Rows from block 3 of a small masked image model, named by matrix and row number. Rows with one number belong to one neuron. Each number is 50 + 15 x the weight over its row's rms, rounded and kept within 0 to 99. All counts start at 0.
Before each neuron's rows are labels from the 100 images, of 14976, where the neuron reaches its highest value: "top examples" is what is common among them. Only what is clearly more common there than usual is listed. The data: procedural textures in two colours, tilted and lit. In brackets: how many of the 100.
# fc1: MLP up (model.blocks.3.mlp.fc1.weight, 384x96), inputs 0-95
# fc2: MLP down (model.blocks.3.mlp.fc2.weight, 96x384, transposed), outputs 0-95

top examples: red (43); ground colour: red (30); pattern colour: orange (27)
fc1.125:47 45 54 56 61 45 47 31 39 69 25 46 61 71 35 43 57 44 02 43 48 71 74 82 26 70 57 65 59 62 75 40 44 58 53 38 45 53 33 69 54 81 36 39 27 54 29 58 51 55 54 67 89 24 38 43 56 59 69 61 32 24 64 56 50 54 28 42 45 42 34 33 49 54 44 78 58 59 50 44 40 37 55 42 37 51 42 38 56 62 70 40 49 22 52 62
fc2.125:60 35 42 50 38 40 38 86 82 55 65 57 34 42 27 71 37 35 48 32 63 54 44 63 37 52 67 63 64 53 64 35 36 63 49 39 50 42 77 28 57 51 32 54 65 78 42 75 34 55 52 54 77 57 41 54 70 31 41 36 75 41 42 97 45 59 40 44 67 64 42 33 47 32 39 57 49 25 57 62 31 47 54 67 34 31 78 64 57 48 64 51 33 40 43 61

top examples: green (47); black (43); pattern colour: green (33); ground colour: red (26)
fc1.58:57 47 40 78 23 57 47 61 46 57 47 54 45 50 46 41 96 44 74 41 64 63 65 40 78 64 53 59 49 65 22 39 73 53 52 53 60 44 48 49 64 41 60 59 68 39 78 57 43 55 71 61 28 51 55 70 82 53 43 72 54 57 19 75 14 51 50 46 41 46 50 59 64 73 67 52 39 56 49 60 49 66 57 60 50 44 53 49 62 60 22 29 30 22 77 60
fc2.58:56 63 70 65 59 63 33 67 11 64 68 20 46 30 55 35 58 42 53 91 51 50 34 61 65 45 38 50 46 55 59 44 44 66 58 57 55 43 43 83 04 24 70 55 34 55 61 51 51 56 54 53 36 57 44 48 60 59 58 67 26 62 78 33 43 37 52 56 55 70 40 59 47 68 35 40 34 56 38 49 45 44 53 30 23 56 31 42 29 51 48 57 56 28 54 82

top examples: labyrinth (26)
fc1.130:49 51 33 65 58 59 29 56 51 42 63 35 43 33 51 50 43 44 30 63 45 66 92 31 49 49 76 32 62 58 65 91 57 54 59 75 60 53 50 55 72 42 27 64 74 38 48 71 30 37 62 07 47 20 38 54 67 66 54 59 35 63 59 52 49 35 35 94 48 49 47 52 67 58 40 51 52 55 63 41 61 68 57 46 66 37 37 53 68 41 38 36 54 68 43 63
fc2.130:36 36 50 65 50 52 35 33 70 32 47 54 73 59 46 67 50 35 61 54 53 69 37 35 55 53 50 12 42 73 59 48 61 44 47 29 20 46 43 63 54 48 13 43 68 42 49 40 51 48 65 29 51 74 99 64 41 38 49 49 40 49 52 32 57 37 76 46 58 69 28 52 54 15 63 58 44 62 78 35 51 45 43 66 30 45 59 46 55 70 36 66 51 50 67 57

top examples: labyrinth (25)
fc1.28:49 55 95 51 13 60 72 51 44 47 65 38 31 77 49 58 45 64 48 48 44 37 30 59 58 47 34 73 64 51 40 35 80 28 67 62 46 62 41 44 40 39 45 16 79 58 69 51 63 17 31 23 55 50 19 48 29 74 52 56 46 43 56 50 57 53 56 36 61 51 46 45 59 46 57 55 59 58 54 57 63 37 51 45 45 55 62 57 77 55 88 67 40 36 46 60
fc2.28:32 33 36 65 52 57 10 47 73 47 37 64 70 64 43 45 62 20 54 61 46 29 50 25 59 37 43 24 46 74 56 31 53 26 45 40 32 44 33 50 58 45 30 36 63 31 25 50 25 67 63 54 66 54 81 73 28 37 40 35 37 34 51 45 36 41 59 67 66 69 26 38 74 28 57 42 47 69 57 58 58 60 54 53 30 55 54 66 67 65 38 61 47 58 45 34

top examples: red (37)
fc1.84:58 42 44 41 76 58 49 42 51 58 44 22 47 58 50 47 79 53 58 52 41 52 20 57 64 41 49 56 42 54 42 68 54 45 65 27 66 54 42 90 40 31 76 40 47 63 56 80 75 39 49 22 23 62 69 38 42 68 59 34 61 53 44 12 71 48 42 18 88 36 56 44 50 40 69 42 58 57 42 38 58 50 37 63 58 60 47 42 43 56 51 39 86 53 58 39
fc2.84:41 42 61 44 81 55 56 57 33 71 51 33 60 54 49 67 34 75 36 40 71 64 50 45 44 63 42 69 52 39 56 55 61 37 66 35 27 45 35 50 58 49 18 58 65 43 40 30 54 19 67 57 71 48 46 36 40 82 32 45 80 47 36 37 49 59 63 54 64 54 44 71 70 65 61 46 82 59 40 60 32 32 71 32 54 61 66 46 80 51 28 60 51 10 54 49

top examples: yellow (41); pattern colour: yellow (31)
fc1.266:45 61 55 54 46 58 59 50 38 41 71 88 54 69 52 71 72 63 58 31 45 30 60 56 50 43 29 62 76 77 48 57 63 73 46 67 46 44 38 69 30 40 34 47 46 59 58 63 62 52 44 46 50 69 50 47 50 36 58 40 45 51 21 79 47 46 72 64 52 60 46 85 35 38 69 13 89 52 54 41 46 44 60 47 73 69 57 47 43 56 45 46 54 30 61 09
fc2.266:48 56 48 38 55 65 50 66 50 44 67 66 46 56 74 55 62 43 21 65 51 61 42 72 67 73 82 70 93 88 49 45 42 33 58 67 60 74 66 74 75 52 32 44 38 43 63 71 50 52 64 57 48 40 67 52 18 65 49 59 58 63 47 36 78 39 51 67 72 41 28 64 52 28 44 26 40 44 56 50 49 33 55 42 45 43 44 56 30 80 44 48 39 60 56 51

top examples: speckled (36)
fc1.380:62 54 38 51 72 48 37 46 49 65 66 27 71 32 60 55 61 60 54 50 72 52 59 53 39 45 49 49 54 43 99 99 64 53 57 22 52 45 53 42 48 59 51 47 41 47 54 67 56 61 79 60 52 62 69 75 31 53 43 49 69 54 49 72 37 43 78 40 55 56 50 32 59 62 57 38 46 52 50 55 52 50 46 43 61 40 39 59 59 30 71 44 58 87 72 62
fc2.380:63 62 74 31 61 60 75 33 50 47 79 55 86 56 57 50 83 61 27 66 49 37 31 72 57 30 48 55 78 42 32 31 36 42 58 72 45 56 23 58 77 56 48 54 39 55 64 52 53 67 55 38 71 54 57 46 37 64 60 44 31 52 50 69 80 36 51 44 27 44 28 49 52 41 47 15 57 70 46 48 63 37 43 63 51 47 85 61 58 61 49 63 34 66 54 44

top examples: labyrinth (28)
fc1.106:51 36 59 18 53 39 50 54 49 53 41 62 63 14 48 48 47 42 45 52 49 29 44 48 50 64 48 50 58 70 50 70 54 72 45 38 54 67 52 42 42 44 98 53 61 34 52 55 34 84 54 53 52 50 00 47 73 66 40 56 36 57 41 62 69 44 29 76 50 48 37 45 56 26 68 59 64 54 74 42 57 72 60 47 65 75 50 57 34 65 26 63 38 70 65 40
fc2.106:73 52 56 54 69 73 45 58 68 30 48 34 34 58 34 27 33 41 47 61 40 12 52 34 72 58 35 57 58 52 25 43 72 48 61 56 48 44 23 54 48 53 64 51 65 31 58 50 66 76 71 51 48 50 97 75 48 37 80 29 51 33 59 42 41 35 45 36 47 70 13 58 41 23 65 57 34 53 44 62 36 52 33 53 54 45 46 44 61 53 46 47 54 78 68 43

top examples: red (43); green (39); ground colour: red (30); pattern colour: green (27)
fc1.25:34 60 60 61 75 62 46 61 47 59 65 59 41 38 39 43 55 40 38 53 34 71 61 37 71 69 67 42 60 10 58 61 47 49 69 56 57 55 23 57 48 50 57 29 42 67 49 46 29 76 23 43 54 65 38 55 42 31 77 42 44 41 47 46 81 15 72 53 23 58 46 62 32 37 63 58 24 57 60 58 53 48 44 28 63 62 37 53 29 66 64 63 83 41 24 60
fc2.25:42 53 26 68 52 52 63 80 42 50 20 52 48 35 52 50 71 42 50 55 41 56 24 60 56 21 35 59 16 33 74 56 37 52 65 59 39 51 74 52 66 35 42 55 22 52 78 45 40 52 38 46 52 49 47 33 72 64 32 26 71 61 38 61 43 31 68 60 38 52 43 46 45 33 61 33 58 45 55 55 55 63 29 20 25 57 36 30 25 63 70 30 64 50 23 45

top examples: labyrinth (31)
fc1.92:71 71 51 45 62 74 00 62 50 54 17 52 54 45 49 59 66 60 37 46 47 32 65 74 57 50 52 53 73 61 46 57 45 41 44 66 45 46 51 43 53 91 49 34 45 51 36 60 70 57 70 48 65 21 57 59 33 52 42 42 63 58 57 74 62 55 47 45 68 51 50 35 29 53 51 49 61 43 52 66 68 73 58 54 61 42 79 53 03 48 48 43 77 56 78 62
fc2.92:55 43 32 43 51 43 40 53 57 50 21 72 36 49 62 66 52 49 65 51 53 29 55 56 41 60 41 50 47 39 61 38 60 25 35 58 37 35 39 44 67 73 63 64 77 20 38 20 59 46 31 58 27 60 51 40 59 66 10 55 50 36 51 37 10 57 67 49 63 81 32 58 72 88 46 62 61 45 33 54 43 50 68 46 34 56 59 58 44 49 43 21 52 29 36 37

top examples: red (41); pattern colour: red (34); ground colour: green (25)
fc1.226:31 51 72 45 63 51 64 52 62 60 51 51 43 71 49 44 27 65 39 68 49 32 61 58 70 64 51 57 68 29 54 85 53 50 52 41 35 47 49 71 58 36 49 50 78 54 62 24 41 47 08 56 56 66 13 44 54 56 62 81 58 57 46 50 48 50 67 77 40 28 35 47 41 25 36 72 48 55 45 58 66 37 58 49 49 58 55 82 62 40 49 52 80 85 39 66
fc2.226:58 33 59 74 70 61 48 63 48 44 39 46 73 53 31 43 48 73 65 50 64 48 27 54 94 38 24 90 40 42 54 36 43 49 55 46 79 38 30 53 58 55 33 29 40 51 45 27 44 67 73 42 37 52 71 37 35 35 52 23 70 56 45 53 62 44 50 45 48 43 29 52 67 26 37 41 56 45 23 34 45 37 30 32 44 33 25 63 43 47 52 68 66 41 64 70

top examples: labyrinth (30); pattern colour: blue (27); pattern colour: teal (25)
fc1.87:55 40 71 55 20 46 72 62 36 34 51 48 55 68 56 22 48 52 56 43 76 48 79 47 51 47 50 58 18 44 53 66 56 58 43 49 40 52 46 40 55 43 56 47 40 57 38 77 55 26 86 22 41 26 35 39 61 60 44 59 55 59 57 70 46 49 71 33 43 56 35 63 36 53 63 33 72 51 59 53 47 60 69 59 58 60 50 97 32 23 34 12 53 60 69 66
fc2.87:36 49 44 51 27 46 45 58 51 51 43 55 44 54 50 31 65 59 41 56 41 52 53 60 43 17 31 41 34 35 74 59 38 63 28 45 32 47 57 70 51 44 41 53 53 56 47 65 50 56 55 47 22 35 31 31 22 40 49 51 57 44 78 37 32 42 44 52 59 30 43 47 36 48 46 63 56 58 70 39 79 99 34 42 46 51 65 07 23 56 60 41 50 39 15 70

top examples: green (54); black (47); purple (43); teal (39)
fc1.34:51 39 53 46 41 67 53 59 43 66 62 32 66 68 66 62 67 35 55 52 52 43 72 47 44 61 55 64 83 32 53 59 35 55 76 23 54 63 67 58 55 74 48 46 46 67 70 47 51 67 79 45 42 63 31 65 63 56 80 49 75 48 37 68 40 58 65 65 32 52 60 17 71 59 66 68 71 51 70 53 51 53 60 55 58 61 70 64 76 41 67 73 30 37 84 62
fc2.34:63 51 59 46 55 22 52 72 08 44 38 33 44 49 55 40 55 32 59 67 37 52 49 34 47 39 61 76 39 68 73 63 65 63 57 39 47 27 41 64 15 31 63 34 65 51 32 26 21 66 44 45 24 52 19 49 57 41 36 36 70 68 59 43 29 35 50 42 46 60 66 13 53 60 70 52 38 44 35 43 43 39 51 44 31 40 22 37 42 40 49 53 43 57 56 74

top examples: speckled (37)
fc1.36:69 43 61 53 10 62 53 50 71 43 42 58 56 42 42 38 55 48 66 16 47 49 51 49 33 70 49 51 64 62 00 57 63 38 60 40 27 79 33 65 72 48 57 65 50 66 43 46 42 43 33 63 32 47 44 60 66 56 72 72 49 39 66 57 42 59 35 52 56 54 39 61 66 68 65 76 59 45 46 65 24 63 58 37 44 77 46 48 50 63 19 48 48 43 51 64
fc2.36:57 46 64 58 50 56 60 41 42 50 64 54 53 52 57 46 72 62 06 88 54 44 43 42 53 25 44 58 47 53 52 31 34 37 50 61 83 87 51 52 56 76 49 48 60 36 60 49 41 36 43 43 52 45 56 56 26 41 64 40 26 88 42 48 43 58 79 53 57 55 31 46 49 51 30 22 53 56 32 43 69 30 37 82 49 48 90 63 38 40 48 75 62 59 48 54

top examples: labyrinth (25)
fc1.13:56 63 58 68 50 60 57 48 55 54 47 67 51 58 59 38 60 52 45 56 32 67 63 74 63 55 57 13 29 53 67 80 54 51 71 54 44 51 58 31 31 62 55 59 64 51 25 39 65 36 61 44 53 93 64 83 75 34 57 88 53 48 47 61 46 62 72 59 27 49 58 43 53 64 36 47 33 47 40 81 37 45 57 67 69 55 56 60 70 50 14 65 34 64 60 63
fc2.13:58 56 26 49 59 62 36 67 45 57 28 62 35 64 68 58 59 58 83 44 48 32 62 55 44 48 55 18 32 49 51 54 65 40 47 28 37 18 44 40 67 84 47 45 57 25 20 47 39 43 56 51 46 46 51 48 61 66 15 65 42 62 44 38 16 58 54 33 40 71 46 62 86 54 58 60 73 58 42 85 28 47 44 59 49 31 52 54 49 45 56 43 51 28 40 28